A small image embedding model, trained from scratch.
Data: trained on renderings of 100 made-up gadgets, each built of a few solids, in any pose, 97500 training examples.
Rows from block 5 of a small image embedding model, named by matrix and row number. Rows with one number within an expert belong to one neuron, the router's apart. Each number is 128 + 32 x the weight over its row's rms, rounded and kept within 0 to 255. All counts start at 0. Numbers have three digits each. After the name is the row's rms in percent of the matrix's.
After each expert's rows are labels from the 100 images, of 14976, where the router gives the expert most weight on average: "responds to" is what is common among them. Only what is clearly more common there than usual is listed. The data: renderings of 100 made-up gadgets, each built of a few solids, in any pose.
# router: slot weights (model.blocks.5.mlp.router.weight, 64x192, trained with AdamW), inputs 96-191
# up: expert up (model.blocks.5.mlp.up, 32x48x192), inputs 96-191
# down: expert down (model.blocks.5.mlp.down, 32x192x48, transposed), outputs 96-191

# expert 3
router.6 101:092151069158122088144104093134153150156199059158111159059114096147110139160169102095147142096115110090160205138150181117110178156102140119089084157141148163093079168102146113129125152130146135125124120104135094121106143115126141119100102151139097162109150129161161145123127113112135142151
router.7 084:092120077111117109141144105153123176132145086121100182111079077121147120124145122072137186034093127093126180115144159167119136153162147144098110167146177148097089171099166088147152134099158170114185124123170088092065154084073134122112066138135082199101115124203161136137128150158140115157
up.1 105:109151087130120174089122085111133104130160158070098104097152123149145167168170142137152213106140132128086136129094192137092140160120158133078098150084123135163152137100122174098122066093116161175128183146073078132115067136054101159162126176159173117091108091062148090129129090156125107145
down.1 084:177167101082107163172089125147096171100150107067189101161135134104141140101089106170114060130091110141201157166117106134154147102167138159171183100129113158113139178182123189144116092139176112163084212101188119117110204155117173123073163127156107149183141111167155108156078103119170099130
up.2 086:144124168103104130124131124127101122144132106112090139117141117162146153141128116108130134114182111170112149046141076133131138121160093144157086029119165175100107147091097175120170150131125116151192092083145127168060127117125092109131074143118132144119078116134085095143167082207128102098
down.2 089:178149110151203117163193175064143103106117096124083165143096126098158131094169099120114185152140141132131158141150091136113086103050140142150090127129155103124083063169140115149147091146190135096140118074108150109127147090111123123170105110192087090122171176085102121111092106151121117167
up.3 108:118109189100128220124162098130183131139105140132101130167140143140108086132187133097176213139113151025103122096205147174121089070144123098156059102179105121196171135115079119182096101128059141153132135126143150115134081161113154160135134152112038137093098146144143072183203154106132152119
down.3 098:159149130068125110080131116213118142117175124047132154110106136134127082159086176135191171116115117101121116116150060105188150178103108192129125136130130127107064180106142099150225162141071069133150110135135152129107117127080168123127086119082143146173135128164145195125140152138157144131
responds to: matte

# expert 25
router.50 089:157092119107122093139182161145096129119134039123081177104112107165119088159172166097064177084084197146123185103123090144094190147091088070099187162136155149125079137106112091121160182104123159105120093130098122097142141098081148139103115167152129112090164142167165156099105128148058141127
router.51 100:103116162115155117157142169133061105134158057117055185128102134160128113132130128122159196102119155143138167123143147149071135127104099116102101156118178125118062127092151131147176157068164161142178112111121137107072148115082140088125077180218128126069142156114176150100104129153147156122
up.0 105:127132095112135093149158169105117097085143107126148168113154132163139111123087123144129191129124113162090074213156083154130153168123115141171110146128154138023118161071079102074088119125122156143178136142105134143125162123100132123073121127192105102124132114164120147054118109046135207176
down.0 115:164083112157147157103137134077106122169151123108127126189111097168115129092131160154164124097113095120106095082130113093141102115151121092125141156150126064144127082146126167100175131111081169090120126128132123130138132154074126174173165152053110195121167107080104151121139143145179140133
up.1 103:138094080124131048109094126160134186138130071143168153135154154134113127111124127096114087182113149044161121138048132141142146131106129116119140153117122133139133124100083033073171153169100150112143123130093185117142132099157190107087096076102114078169160164141113143113110134063118144150
down.1 109:085118098150112107128136136144121087124177119121120097139131170150082102107169148110116110103094114124071104099138101146127134093087158103073146157196084103139193110146114171120119141087155137160128141150084113116191137119162173111083097145133119132075159120158083151191116157109176152148
up.2 093:134088177082110100086148161159147130118118150140112173107095106151144161114109131106154097169131154120104149124112082105102118069127164153150116165206057159127153213162073144069119147133133155093130172159110137151138201136133146111143141206108124118123118131160134077068101092122117142139
down.2 109:173099094111162102128172123067128150187142116080042113138149159136166100050150112079136196120118119144170099125129134162101124179065066113146129105134126130152182152096134134163163112093133176141185087152119086100130133046126128113138069131148103092150081138087091182142146154120142131121
responds to: matte

# expert 6
router.12 175:122144074108120145114161061122182135128176150151143095124124121139172135139113123137069075152119114136124175125020160081123085105119191133134132148199128141150147170220073121112101109127145163114100171110085110069142086168186097139116160092113070107115093110090124111149098068138173116122
router.13 123:083158110135118154167142099138165174173143144129146136097127106175162121147111104122136118146149101135103174050059180089103118131110252127101134175122112148132176135194108051121092135126104138073165138118131142063143112192154122192158126145112071104112126109118166075103107056141199145085
up.0 108:162122220105101122131186107110157157118115128132137140163155104104112128157120118097149171105105143103153093099161125124101163129168069125145086129169135116140113127034113099161159120121137112108083154054152153052098126110130155114183084068160096162139164151130138113087199172090099150125
down.0 091:169101082123159052119169068198055118174171162100133132107184086049110121139133103136085139148109102165128171154077159104140144091127112154101138071188111118136128130101127104120181093114147094134102153109103099156140123090112122150174172139119123144098135166126095184143133081132190089128
up.1 084:129200123135074099110037090164103081098114145134074120076125128133129136139107086101105161138118118070153121106085087138090168173168139141094086157132138158075206193046140109088102189128125145174172126195141172147142160108151098147138087153122185140135150107049177102108118133135123106196
down.1 083:098175082104127159205148035108203074164127145117055141149096145130104074089143112122115109134124120107119168115089148108119087122151137107133144139151130088085134167175146121096123116073094183113215118168166109169144078152190136134146118101113090177073103106110121100164177132138142131094
up.2 099:151156084128093159054069125120134095189094126123123108179120135167133113121149148132094155126122106182093115090137096200131153155133036113141170159117164093096097135126128124125073179144119189127136143145156092118147121173142163063098077175106105158114143115132159163120101086074060138175
down.2 089:126144068107176132109092210141154146148135133128137131105050099097145114079144085094125086104096094146125177117091109238108113116146073065081142121171127153055177185148096148139062132108098130082155163113143108091137136162110127107090112096170089106142116087109135148133137165121083174132
responds to: glossy

# expert 17
router.34 074:157104105082141140115150108067138157184139046117121105169159143097151130146070146155092205088138127126056099084097160155150147142155169127135128118103164116157126146092107090145170178117190146144098110111092113113189140143114118195077197133119171109143132160115153161167137157166108097107
router.35 087:156151087060149094074160088100101147158152081121104122153184133113146096110073135165107213099112148147064149076094153154093163176148165110135135124073173142144087177130152092173136139129157129133132117101147105120126125143119126190069164134138161150133157116170155164159119133171103101121
up.1 095:119179170160101106078078169139134174096138103101180172113123112086139138119115142142178164131155117110125112082138133227133105189158163144142141103075155116182080114091110164114145116131141130144089106106093129178122105122105145137112160082116244142129127130170122193109118110105126158167
down.1 113:138092156133128153140091203123147106101135124131132147174130140146125128108119180068163148128155130169148150160139113125140156144115126120137093167020158144109122138109114094128165063068087059092101149151163206112095081109126116121098144071109141088151139165138143094056158105131156141137
up.2 113:118154107095115115087119140098147128183094085142140151095125128120090147109148131122132055161128098028110149165108157113135121197072154083097201128159118144090118154096069083022123166134086137125116139114095097158155179108144158127098097085104105096141168173143130148064168122088136088171
down.2 100:088065113138129081139142126128152089137174108143067101156157122163056085110124181126110141113066067131094123077126095148118156123083183077087192139149121142137153136127150187118123109088154091189199138166104065145097205087175167181141126134087127151128097101161154140113155138140198111165
up.3 116:108101198182101126150153112128092132113121135091154100099115114115117138141092099157051101079094160169119157032115094069129130075142092179121125151182153087083134084110142139063076109128168093106165147184159179090126090119124182136138169118153121149140129148158083145099151146152106175158
down.3 091:156110125113081040131173201142087136158075151151117105163130077146163194129133132132200132211122121148057067093169083085128112141082105144142116167113135102123123133123091146145139160092147150163133090126177133067189140135128118166156140066128107142134191112138066103137162090102134130109
responds to: metallic

# expert 16
router.32 094:093121112115100134138160085114131155146200052109121165107137076165099108134139103140110158105122107122082144173155122154101141110126092120144088125153138159091076163129118092108115123172200072070168102121179101123135134090113135154091150169121110142119110123124165128151138135126094169137
router.33 079:127138111088138105121176095131113137129148086107074173115125090118071063124131135126087255096082134133119146087122095180125136120119133152126092183151161168122068173077147148147171170122189152089146094099122103134106177136072153125127100135147135154108125127157161163087131140156109124172
up.0 111:134141111153135094182118124112170107149198151136159056165115107127158152178148109159148118099115115106072103130091127122146101186151161154130107103153120148155156124221178156070170128116163142123117173104130121157123114096174107157145167162098121083149100140120075144148184084094204105099
down.0 124:116146171132144100136097128162115127106056120110130184117100083078134138181132127096160077114093161150134151129145127112093125059131144172120135159200150156060173098102154116196078187118184145130187126082130094131120153073151123143138121135139118118165117078168113132128129122115168164219
up.1 103:168115114125092118094048142063127135136100099127116111125177155150128131078153138084103081159072191149151093116141090108085117125091071145089095161127126125188096118204119149095093131178136102104149117200205116171145097147149173122166113200121156154125140154093143129168121111133120097226
down.1 097:198149107119070151138141057125118157065097062119096091109147126151119139107099134134104166120168120139107127143118092113125254133085103125121096168148160104102117135137104169137204140158126157174120139098086165164083137153102162166132084135171112127141123152095089128149138138184113129121
up.2 099:129112151052120103127129207163116114131144153117102131103080113155146111124163108140136066116150134121153127179119105112141094182146170143124111183126100161144081144168102084071080144145138153101133142108196155092129173142135105112105088105146070095146165150185141102149083122086180087202
down.2 114:182157120136123083116152159068152160175150059123134153066099156151203173064132128114165146114124112111119117137126113112107162131104123162052126196126115130152136129110116158136149046117151140065088109168100150121128077135099187158136122164125093093154102141075132153106206177124128160113
responds to: matte

# expert 23
router.46 098:104116108120127097095185096123101150106135081120093222162137108141127066143136131116077193070091196160086171107130099144125132152134128117118093141141136140141050155104148111160165165173158131115124096124129138146075137093076120122094121165133121166098133186132161181132115151123111119139
router.47 087:136123143133135124122128117083104172103142070119059197094146092148091075156138153107090217110097159129082164121111116143122103180158110082101149156118179140154092153089132064133166167140140134082143106096129122098076138079097142109097087125146118175099162190150174155088126161145074134128
up.0 097:119147162190105061137151131122131078061152199109140183066146116159145122175141129164106232145126135122105178133084099077159110109145129119112164083078130114087112137162166138161050169151148116137163105188162134139087136158070134186124088129121144200150115138109132167103099114139139145119
down.0 097:118208089146144116142180079138165202137126099153070153110159193119117088145115108109143203095141129090163119140073162181186100169141126141126119033114180139138103118127114103146162118134138082123116119090190090173150152095101091097145137186176118120105155156080091129127136090096092176120
up.1 086:104106091163121137097101087156119113120133100146079124167145118135128135093127118122180158106147161169125132052120107146072127175115047156124114135173111147059121118147139162155227127102146119111146094099129090088149146091185145185163083231125155107102113086092057107186126177068130103139
down.1 080:151098121149179181187116141129123190162144174121115060135161124190173145164110150142124145127168109132143137144195172121112143178160094142132115061105146009159122130137128101091127131146097100166105168159135200099113056107119120127110128136082152118134165125095114101133188099150159128080
up.2 089:106125155147174130123128178106162088110117074074134134110173115157107150090167159148187172118113148082158135093115128161068116150094120117092086143112131139176121146108109058153111143095134130110180115117138142064133114182119182163105035134123105148137164126073128089122159126105109146074
down.2 101:149080095121103076156087149098173180163152139131175077140132097114160102062138095081152082090115087127083112174086155183146112124086153120119083152082105117115161131106165143128145118122158205151153182093135125147146098074130129138150136112172139125136162085149156183128111094115196138097
responds to: matte

# expert 0
router.0 092:131181186134084079140137164137114111089092091141094176123157136142094076130104110123133166151100190171173151097207114103096151134106067102082149113107169154083094154123157112131156177107170090169131091137133206172130170135107145132138078159178131162112150141146174096101096188127101103143
router.1 184:132071148145115092139095157149091123119117112131181135077123124153174144113175110098110132170132131226147114157201076126156145112104078088109175167123063102129117119086141181092165102126127112169104124181156103165169136115100162098107138180098171072137205154169108131112175157089093110106
up.1 095:143159130112120068131152147112174152142051138120132181106117112189120096167140118135086132144150151140122125153134099060071164085145173151089132069123140169146185106158082075125131110128129136136116106136004184117155122186093103132146140051115131146127123154094133110102147170203132084118
down.1 104:119130181153146125114096156118160161106169107172133076113182169174092135138136102100186095160163072110115104107174104125188147117156156119101078115085078039135098074172143156117137101189053093168075147135107140124154169138142136146176130149101104188139124102119123131164194106182188133131
up.2 106:091143098154146059131134089149119129094106184122143178084116108157154158122117093147109153131092124192150103156044120123168175210175164194157126152176114133106131168123136074067118089110112111099136122139181137096135091104084104063104111118100109115120116115162137138151123099087209163134
down.2 101:181117105109148115097148168086076096088110114112136151145133103176112139125150129134170133078108128181132089150159125175151094110094094121152154142102153094081186148174047162149139095152084072137163080125118061128138175136090062117112109141151099178124044104137121176059090106170189133167
up.3 094:123170143129112097129209107143156163134185130128114180094138110130085102132129104138091144144139101127074148094183121092134159119196138087113107113206087131105134201166095162119208184135145105142142128181155156078144137097140129124077149166132135127147120171117136095074140139135101139039
down.3 104:136086119103177117082133111102157142225138151123136118142135112127132157128125090097105059116088100110140116183120129143092094113120163053112129124205144074120117188118166111106143107129091116153148187146083114119136148163145155209069171072112215122141121121140129132128081101175178151129
responds to: metallic

# expert 2
router.4 088:123113087139142076136179126139089156132175084126123120080154088149106134126184148129107126078099112102101164149133063169142144144108101126126083156111112104097089169080119097109116111101170179115173099139128087120096042060100136119119147101134127107090151121178155189198146118111121171152
router.5 074:092145074102115120108189074137130128123147062167082140086150103135116117175118120124098161037121125125119157127135136145112154162154126150081121159143173153084052178085132071136138163149163175090159095096150112172053140106068151138101136147131079161090124108126164200139143135130127130148
up.1 124:110098131133140138117192143147153150150197155117129084116156115143093112109124122044179153128167139079084128102160076176164097207163210115118142128137097134092149167141105119176099172173106117106133100095179153137142171146125121130060102135116046164139112124123166119142091131156132183118
down.1 120:143154165054138120109123178186109124130123177136122117130107061129146130161109134170128133102144116145128142139154094073133173137179135181094142117079160139232098104141166115117191103138115096142129133151109139125132143154146176104166152093097133149126177133140118082145135128102169166164
up.2 087:103122126131087117191183153105128118079154100120086142140163104130142132171116109167114188114145134063074105154167113108154114149164125144157097109122146147110188121108152187144092129133139129170177173132115130136124136162132123077147092143183113115141059053092126105108100098177110063063
down.2 086:114138119170145110146104105112162133192081120142178118126220154139117159129148161167134127121163096113108145066129172074089186131080129089157143099137145127086140095153155114138150119168145122158122155102150134117182122116092122151119181206081140133093168142129066161151145112191166136159
up.3 093:069176165180158096040213103108146117125148107108102132152082158106123118126168108100096194188135136148082127152096101157159120145163119141125199170177131102130097114037087096136133092076155117156085122168122087145177190135089110176148146130138086138065137125189086109125143146121184138128
down.3 076:090076181080138138089079070121075077098135122129113098096095127097119097114153114113129108089070102133113111152150132167159080104142080128084139138150137164186119080094125141134147187136098111190127119146153073139078160125120172102159157206091167141089156144156134097140109191095093141162
responds to: matte

# expert 18
router.36 089:125102112139146099135172131124109140105120076071064203108132157148092091149144141103140194044147137109126169103131092187129157142160144159142114126105169127113073136062110100141149173088150170073169088114113130138065118105064110120132120168132091141092151102143157145103106170176063110157
router.37 079:114123132120126133131179112135119189149107120102029169105146112135069080128095118118160175063144138117144178162132097184115174133153155146126108119085106137120074123095121094128131159112139173071155122103179123120070133133057121133117107174112137163081120111155165133130110153177077151175
up.1 095:156125151059172167084105112175118116135128060139089120141138121143135136112154116140190255119140129158086126119108153159044099131127067119158123138241153096091103101121156121189104119150149160127126117066125055119170201130122128162096133122141138152132126194143098137121106131116109164093
down.1 089:124124155070123170157160184144105111138124146187159114137103138160124106126100222156203160097101092130118135108068133121123159192161118070135101154069104186159170169157118123180132120110082128137101135072146141134125128195118065180139115108115110124164145187122142144068077114119132182152
up.2 090:134144113124137087131113062112118127056114057149097168100185155144102125198133159155141221097126140122151129116084096152123157182182169123134131125025127105111140132115180112118170130088129077100137150142125106142110069109157125116167187150133177162147141152152156134149179043147154154105
down.2 101:044189173100148095111121121176173139153124118093108106170158191158138133135077105144122125137136129071119112095100078157116128205090164125135099043086116180180157143138135080118172139138087090169185134122149147134135133162123105109199104195138171125111089110075113088167138099160184070098
up.3 089:125139178188106085124115156155062124098165139113140125166109134168096136183111110106110132171079126107072104134129136107105183138132106097138096152141118132098120132085091114053128176132163130173140128153133150085143181089089129115129110093146129088133132146134030117125069099146089123227
down.3 105:132110076198143158104161096155107146133147158177141113156134169212119127124137102117105110103130166124110112149087138081117090130104085141095069146109085111114093151125158154098148130148114156181134132114166122169162152059168118078152136122146116112088192145126104115139182138082080109097
responds to: metallic

# expert 31
router.62 105:085113135067128108106119093156151127126155116148081149131132062086094139156121103120131141101077148113132140112122184142098164132139103170049094105173144144126078171106205087092114181125111151121092156120104140076136105082185133131197047098119075167106117158094100093117165149075163031161
router.63 145:112122129094113085096129104103148076096116119147054165100136109129105110164160142094084106172129157114125171130123161149092119177116061134088179143147100161094103179092102127089110185149177139147154145167140116161133165114159141120115087094144098139146118123115112162101081159048122092171
up.1 115:133139120149148060132159088180177148131164036161162066098116139179177144135135102090192102127125097168059131125134134147114093196129112100143124138094084171071119195101189139084111109116129159146140129084187108140133185123148138154103134142128115139163149111133124161098160073063182112121
down.1 115:090141124151125138089140150145120092136136135119175138115108127074176142151054114162201118138126102126151073124157102124105160146163174171101140117111121090072153151137173105149129133143111059072136144131125087083105131123165087151112161085120090192119192084126016113108209088053168161166
up.2 097:104136135143145118108106083146152102138108095161115084146082114184091136111131126096191102119125105113106135155162115159099127115100109099152099124180148176116099107077139100138125152119147084109142115130191198098098089122083159159137128168087176148109105149079134140152083166042156150170
down.2 093:133090175128124147177117072184127105051131125117106213104133128130140069146098117127104215179123113137105166173094152077145083134113146154130134096160129093146112145128123105109108174134132090121143103150185136096112115129113112069176112145125070079136148154138111069104179079132116083156
up.3 108:151091051138155122149186107056122114129165112127141196138098140080129087121176111146115154119077179190088091196077112131129087204141087112180116162151094135137087157146159159134173122119128135072213096097109098094133085096117123090180184182121065095113163154133181129119103121171105108155
down.3 115:147179141108094173117121051105141111126069133109158111086121124131150088079131132135144060143121149148138113138142100107072094162124144094169120069170138148114144117072145167137086098123198161118133122115147157199157105128177153098163180079107192071120122092102134151143116123104080169144
responds to: matte

# expert 4
router.8 073:113140147110150095078187106123085130125182096105098181105126072183129075119128133122117162026131201143131193127145064158085154163150137124113116141151141196120069205122183127142132162090141139123164096102123120133098172127149182137091103213118125167159158151142181148123109133151163110129
router.9 099:115136113124122094098185090112147143118141090098067211080142074164142082153157182102086204098100126132089175055141108113102128127123140114122151144143133146124025140109148099160162169183104160096125107102145162110120142094116128099094162123160108133096159133128179176128133137113147088147
up.1 099:135103104137125086120143121109152156163163139124148131128118153133146173145155134113059112135085130119134132107078088062118124135142162143161138184131114126193148137005135116129117095088186091112114150152168108105122127207118125165114140199117157118142109072113161111107165120179158075121
down.1 094:119119104092112158125095163087097097150142173134127119148154137153091134128091093123108160115184142099117143104158112139051123145151078147032156150106085104170139135086121138152099109179094124156144130143168165126186098199139108108144189120130176120102128105159148158119066132139052093118
up.2 086:118134116139120129131123099147141144162080100094112174133173135089098136102082140192133157088095129132090139070163131169122189129111083138143160097075097121164156075117172098134131160139055142123093101084099119193117107113091121107163121144147171169074148188124166142140141093108218148127
down.2 096:081092111131169135162093139129084157140087078146127087126135146134119090169048174163222131100168075054166145077160151108157157156085158143078104138065204116069105128104072065150152137157127100110139206144092115127104121188098170078115094148094109178141074101113141101125126124132098167175
up.3 101:102126140115141117082140073097080116134149113112122145057149150087131106124151164119079115114089170151150133145187111181136165113113144126080161168146140128108106094129099146117134074070130142155161079150157135096134097139087150139117076124146107143092104124155078116114174173192129155147
down.3 080:197167094213127110157071163121122119134104106143155155140118113122141173124180139171158099163154087079116126102086126105140107117075110129090131129096070166120105151139112185126114145136169166127122153116092195126131145120129141111066105144109153110097172144061125182100117098096133148183
responds to: matte

# expert 27
router.54 084:135109121140137080102134144096129160139170061118058172123147124156129066130146129125091179078087156140120138106087125167099164183153115129133147201139166122128032156085128111156193158099151145120174099137084107102071150111072114143089108131160125140103110151105182176082127155184122130112
router.55 091:103115109131104084132190127138051133129136069120079157094145101156120059115145160079097208098107190127105142111139126181111131147149138100133149171096135134104065148118152103155183172113126141115149097097160115101107142113096132120053099121140142131088159156141151147046127182123126116138
up.1 109:098142112111131123176078078132058117101083034130114159104117115161137126152122120104164079129129130114111112178176117106139127139155131121119126118108085116086134100134141133066126143172120151061152126177112140176109169128156151132098080132113104113123145213085063112176149168099132040119
down.1 091:113115126086070136186063107121131112126128082125148079137150132139137139141134069097118078111160046113122162129154177110099140103079105129058135157166095125118175194094159137069111114171133135145121161139084101155124110133175141185113080119092131075184126147109147151162190144131208108170
up.2 126:150108116117146102081155144118141145165126153170105148167116153105126114078108125103203129187114113053100158131125125153158152169104061105072181156136116092223124147074085148103086168085060152156165136194109176109131140115118152076103075073109161122132124141135126121101158130106147133168
down.2 123:135092125117122068146089088131086089120134124127143092161169173159051160119154115109122122165092114155123108103144129173105149100088095036103143147165096110111194130150117170121143178160076183169125149169099072122153190069169160150092121139085131110092125120130083095132063188130135156163
up.3 089:101139141074115127158130080141065115154175101159120082133081136106101116127090147115163179111126159135164093137205083147145171172173132156089156147067154119103127085181112126136155182172118092171210143092148114132111147110116116138128074113154116132084100198169114125146137144088083116139
down.3 076:144107095117151123120156141121050128137109134118173102176090180172135136000121103179145124122110113071102133108129134131144092151118151102134148111110159167155137129159117122107193119044115094151120092134108121158128112184158057158132113118118125158167161126150088081056133185144134134116
responds to: matte

# expert 9
router.18 096:139125126129134069126214125130101153111131112129076186138145140174102109136134169107095208054086180134083149112131127148119163143123143113096100155161143154152054164106153083143170184090129150078139082104130132137083129109087105121098101131153121139082126172153171154105127139182140097166
router.19 094:111128116134117098145173102132115145112139082115084209132157120177104103116117161095092157059089167146084188099134065137095143151101155087090119154158162149129063134115161077138143164090149114072121090112096136099070158098105118131096086152136083149097149154158151154139140138155124084156
up.1 096:102132115125114189156173081155085172132159217140078117076099114093122113135136127134059154065110165113097195113089145144149185147186162087141133128119163148176114107122135113095132099105167136113098065201138147165161125152135150133125174173138137153081077085158175178128136141165119097112
down.1 084:114144124151130112115098182093096122126115192098124116173147137148191135108100138133145171177128130172127167078112203132064114122122128134129087036086140120140091089131144101171083172152141078093089135156184144144129165123104100080174122152147105057132168141136130085076160098137083094078
up.2 095:150114104112127078117081110157153113151151098162123146068125079137093141121174107084109164116051112111076128114075117134127134128095080058086148128250113113058169130125142170148159138138106122182104145166145172125159142102126171122168134123157128105146088172089108181125093157044243178134
down.2 092:095158107156103110123045160170100107090107117111144177144135136173087152054115177182134105096181078082178106142138154145187173130148111101166173070104160132126124118205152080104117126113100125134161161107116150103122145152182136080109107116189129142105184120108139118098142163127110110108
up.3 097:126160105102065100100118136155044156120121124105115156145195147095136144144151130091075189163194133178136173118145151178145149154091095128119119143102165160122103096112118120179149178121126113158078124000114106083150121057123106061108087095135154178124134133148106148131118147109181101179
down.3 101:135127093200115186074139081113113130174118148139150125151110132129215108097148128123175092143130142112130101115077119108152099110142115093144103080141130130133190071032063139091133091170165167145127141089185112132115130160079126119125173112143093145139079138152136142158166090102073121136
responds to: matte

# expert 14
router.28 091:123121045082136128134126088101160135104161033139113142071158100174125103156117149113136142034123110083065174155115128139124188150136113111116067180108081166101071201104109102108114102103140160080139140080149085118100135094133152142067093136097108124165200119187159134167144119125069129184
router.29 080:117163071090109162143137125142136186093143063156105171088117094145123159145128123074140140051106093098114182157139163110149169132130110152101095134128117145098086190079118082095137148129144174079187153089156086090070147102143150108065126086103080142109169143178160146169158097142105071170
up.1 093:129092141212126132157229071162097124169187132126141180080086133055127144106144121111128149124103165222061183158084078147201134143105130120180143078171103120127117092108096098106143103118115162128130125090117064147143116128153127194152106149144146093092143147115142128148115066186141126092
down.1 093:104183090126120080104116146125155107116094099121089123125073151154148155149114151155201102079141111074130116079103151100069125154136164108112069130147143154115108142104157155094104148147187200146113193168080178150124107151166094127143105111110135141119142068069104116100118127107139117188
up.2 094:121144136101114158121168217138155111141087113063124115058107136115136134098127128158122139104130153059163127162192141138138104133098188070102134173112093125115107117180103075028143138148055146130109122125094132136170135138137168101065082115104083115158124139122116154121125129072093073125
down.2 108:111145085154071126173151152107103108178103133092138119118143057194118134086183157103166155108095063107060117141155153087144141139079157103152221133124140142178093154132124117151081113143090170076092163176071109137107109109133180129119176163071141136119146128117183101103111124142180196127
up.3 123:135171121093133094163182128124108107126110084146112154185133139078133147131113135119186200121099137168144149169113126143143113034114115106156192126100181139109061150131142076187126110150155082129100095125166156117112107114129147114122093118135146171128105168108100142133148163154183061157
down.3 102:150126115183079096129130129163081165069149137157130176107167113152056107117091108187160113145173065179148188131151187178119137100124151153128137100147076103147122202165086153147123152148096123180097050071190084115085142184169089113096147152120123109102176138128135101057120089130188142151
responds to: matte

# expert 15
router.30 177:114151122102202123100104168143045093126107112082165183146095105155133142086159148124181129168115145201152150067103116145107121144073147120141139140141109164102135171148088153149117153086138085135134074156158134165075164151101100084122089167114109110096161122136181135111097131101170143133
router.31 126:121196128173105150158102133084104160163074151132127123197068128123121165104137132162123083144108154078144110124070172112084113175171161113126166106113179180160128121116113093105121082105134182133142128131056149108108099118190103133124109080119149116144080140053118120139157152136107084112
up.1 106:132129139149160106162133093127122078085131156092139147136158147141102158149135128062115195142189118154174096221189120170138158127161079110167149151138130069052095145125094155158143154112094152155080121152107120136115141080112128117146132118166152152146163111133080177074128121143149174102
down.1 108:113129137159079165109110189107093137151062108210099106168121130128121134113088152116040117119083096101092111124144174161177156079139128184118084128174136100138141147116170083108153117132129133164136089132101160079149101102164099161128090104163124118093150187107060121135191125071153154127
up.2 102:094092208129133106167057136124142109124094104141120132123148146169151118101170144125200153124110125167144159112142169108099162137155125143145172129178118120190153097090133095222118091126122123122158131094136180165119130102109110152100114184089146079129069148075132106121124138123135148126
down.2 106:114146049104195160112134134107127171183166154156046157202097113195094142098079114122131112069106093130180130148106078086177147125127098180121156176120112119077102164125131161091120151121094150185173113101087147086122154151128115112131113160157108178102099078133174140084101120113079121091
up.3 098:154117112164086202139166078112141116078127150190129200077104092143137116148163111128107157138087125094182128161194104166143099086167119121168137077101160137140140185149137100136138151104167163069185098116133141135090118126102084065134121145160114106162108168090153185073175145113098131132
down.3 090:138179133080083145111154085120116121121088123144134139146218131087150159142087160095112121146135115223133137052150101126105117159066094151114114194169125165124139166118120104090068196131123092180112124138083108107137146102164138213134110121164115090166092124148103163165154148108141195157
responds to: glossy

# expert 7
router.14 083:057115113163121116106175089120120160132159125148078184103150075127087107169150146114133186050096130118125194102146126191094147151128111168088129129150193141128109127106156094142165161149131148110168083066137116129052135082096132151130104134121110167096116163196168158130135134184156155168
router.15 099:099085122106144107131179118105115134114149074119063195136148088138105063148147152098135201016096169143094147111140095166110128163128132130100128174092175158136068117111154077155151188093163148082129081131154136116092160097080155158114111154120133158096149142178181118118121118188133111148
up.0 092:113123143164112096112165087146126145114110172181077139165138129149151135136102130129075219171111133151142112044067179092099123134101106084160067189117126176146152170057181174162127149122121125135158130144095123085150102151167127109164187146124122168129135112173133129109101174164100077119
down.0 092:153160158096142145155155095103123159134094089155159105104101166132120146132099121169155122102177161125131129141144184085109150134113141143185049110104124127156098099097140154182092089140207146132065130125182208137133051155148161153124077079121137171122103160075127101118192110114100115159
up.1 095:152116084152131106125127142143113106126152178094116114104158119119127159127097140140109239110149140090151154055138041133104157175123183093077142123120088116086111137120174107194191158128113148115172146152137149192143145124109134158114113153162069132159160123139098101118145108127149141091
down.1 107:155183164137144143113166171147126148128109092152105154129127209162174125038142090117156154142119177129173131144132098150140081110067105138145069129148088115132093178137119105174133151166165131103079101120126113179097148170122166110119095209159116056120199166108116111083108112118104171150
up.2 099:115165126081156120058141120113121112202163189127121146139113117164132132123142125133110118130119137090102195059121212117115154110106085088065148117135100121085181067088113166029121090112070145158152158135135148153131143173152113099175096081144052098155116080108166099122158157196093103202
down.2 105:143128150155174168169129102142135113148112063162064190138165137122108149086141169122069167119164145118095165108138127078151138098104106062091112161163068089127144142177138138135187158145100137125139180143122105185135155090125140142117150137117084050099194155115155150143153185103108049097
responds to: matte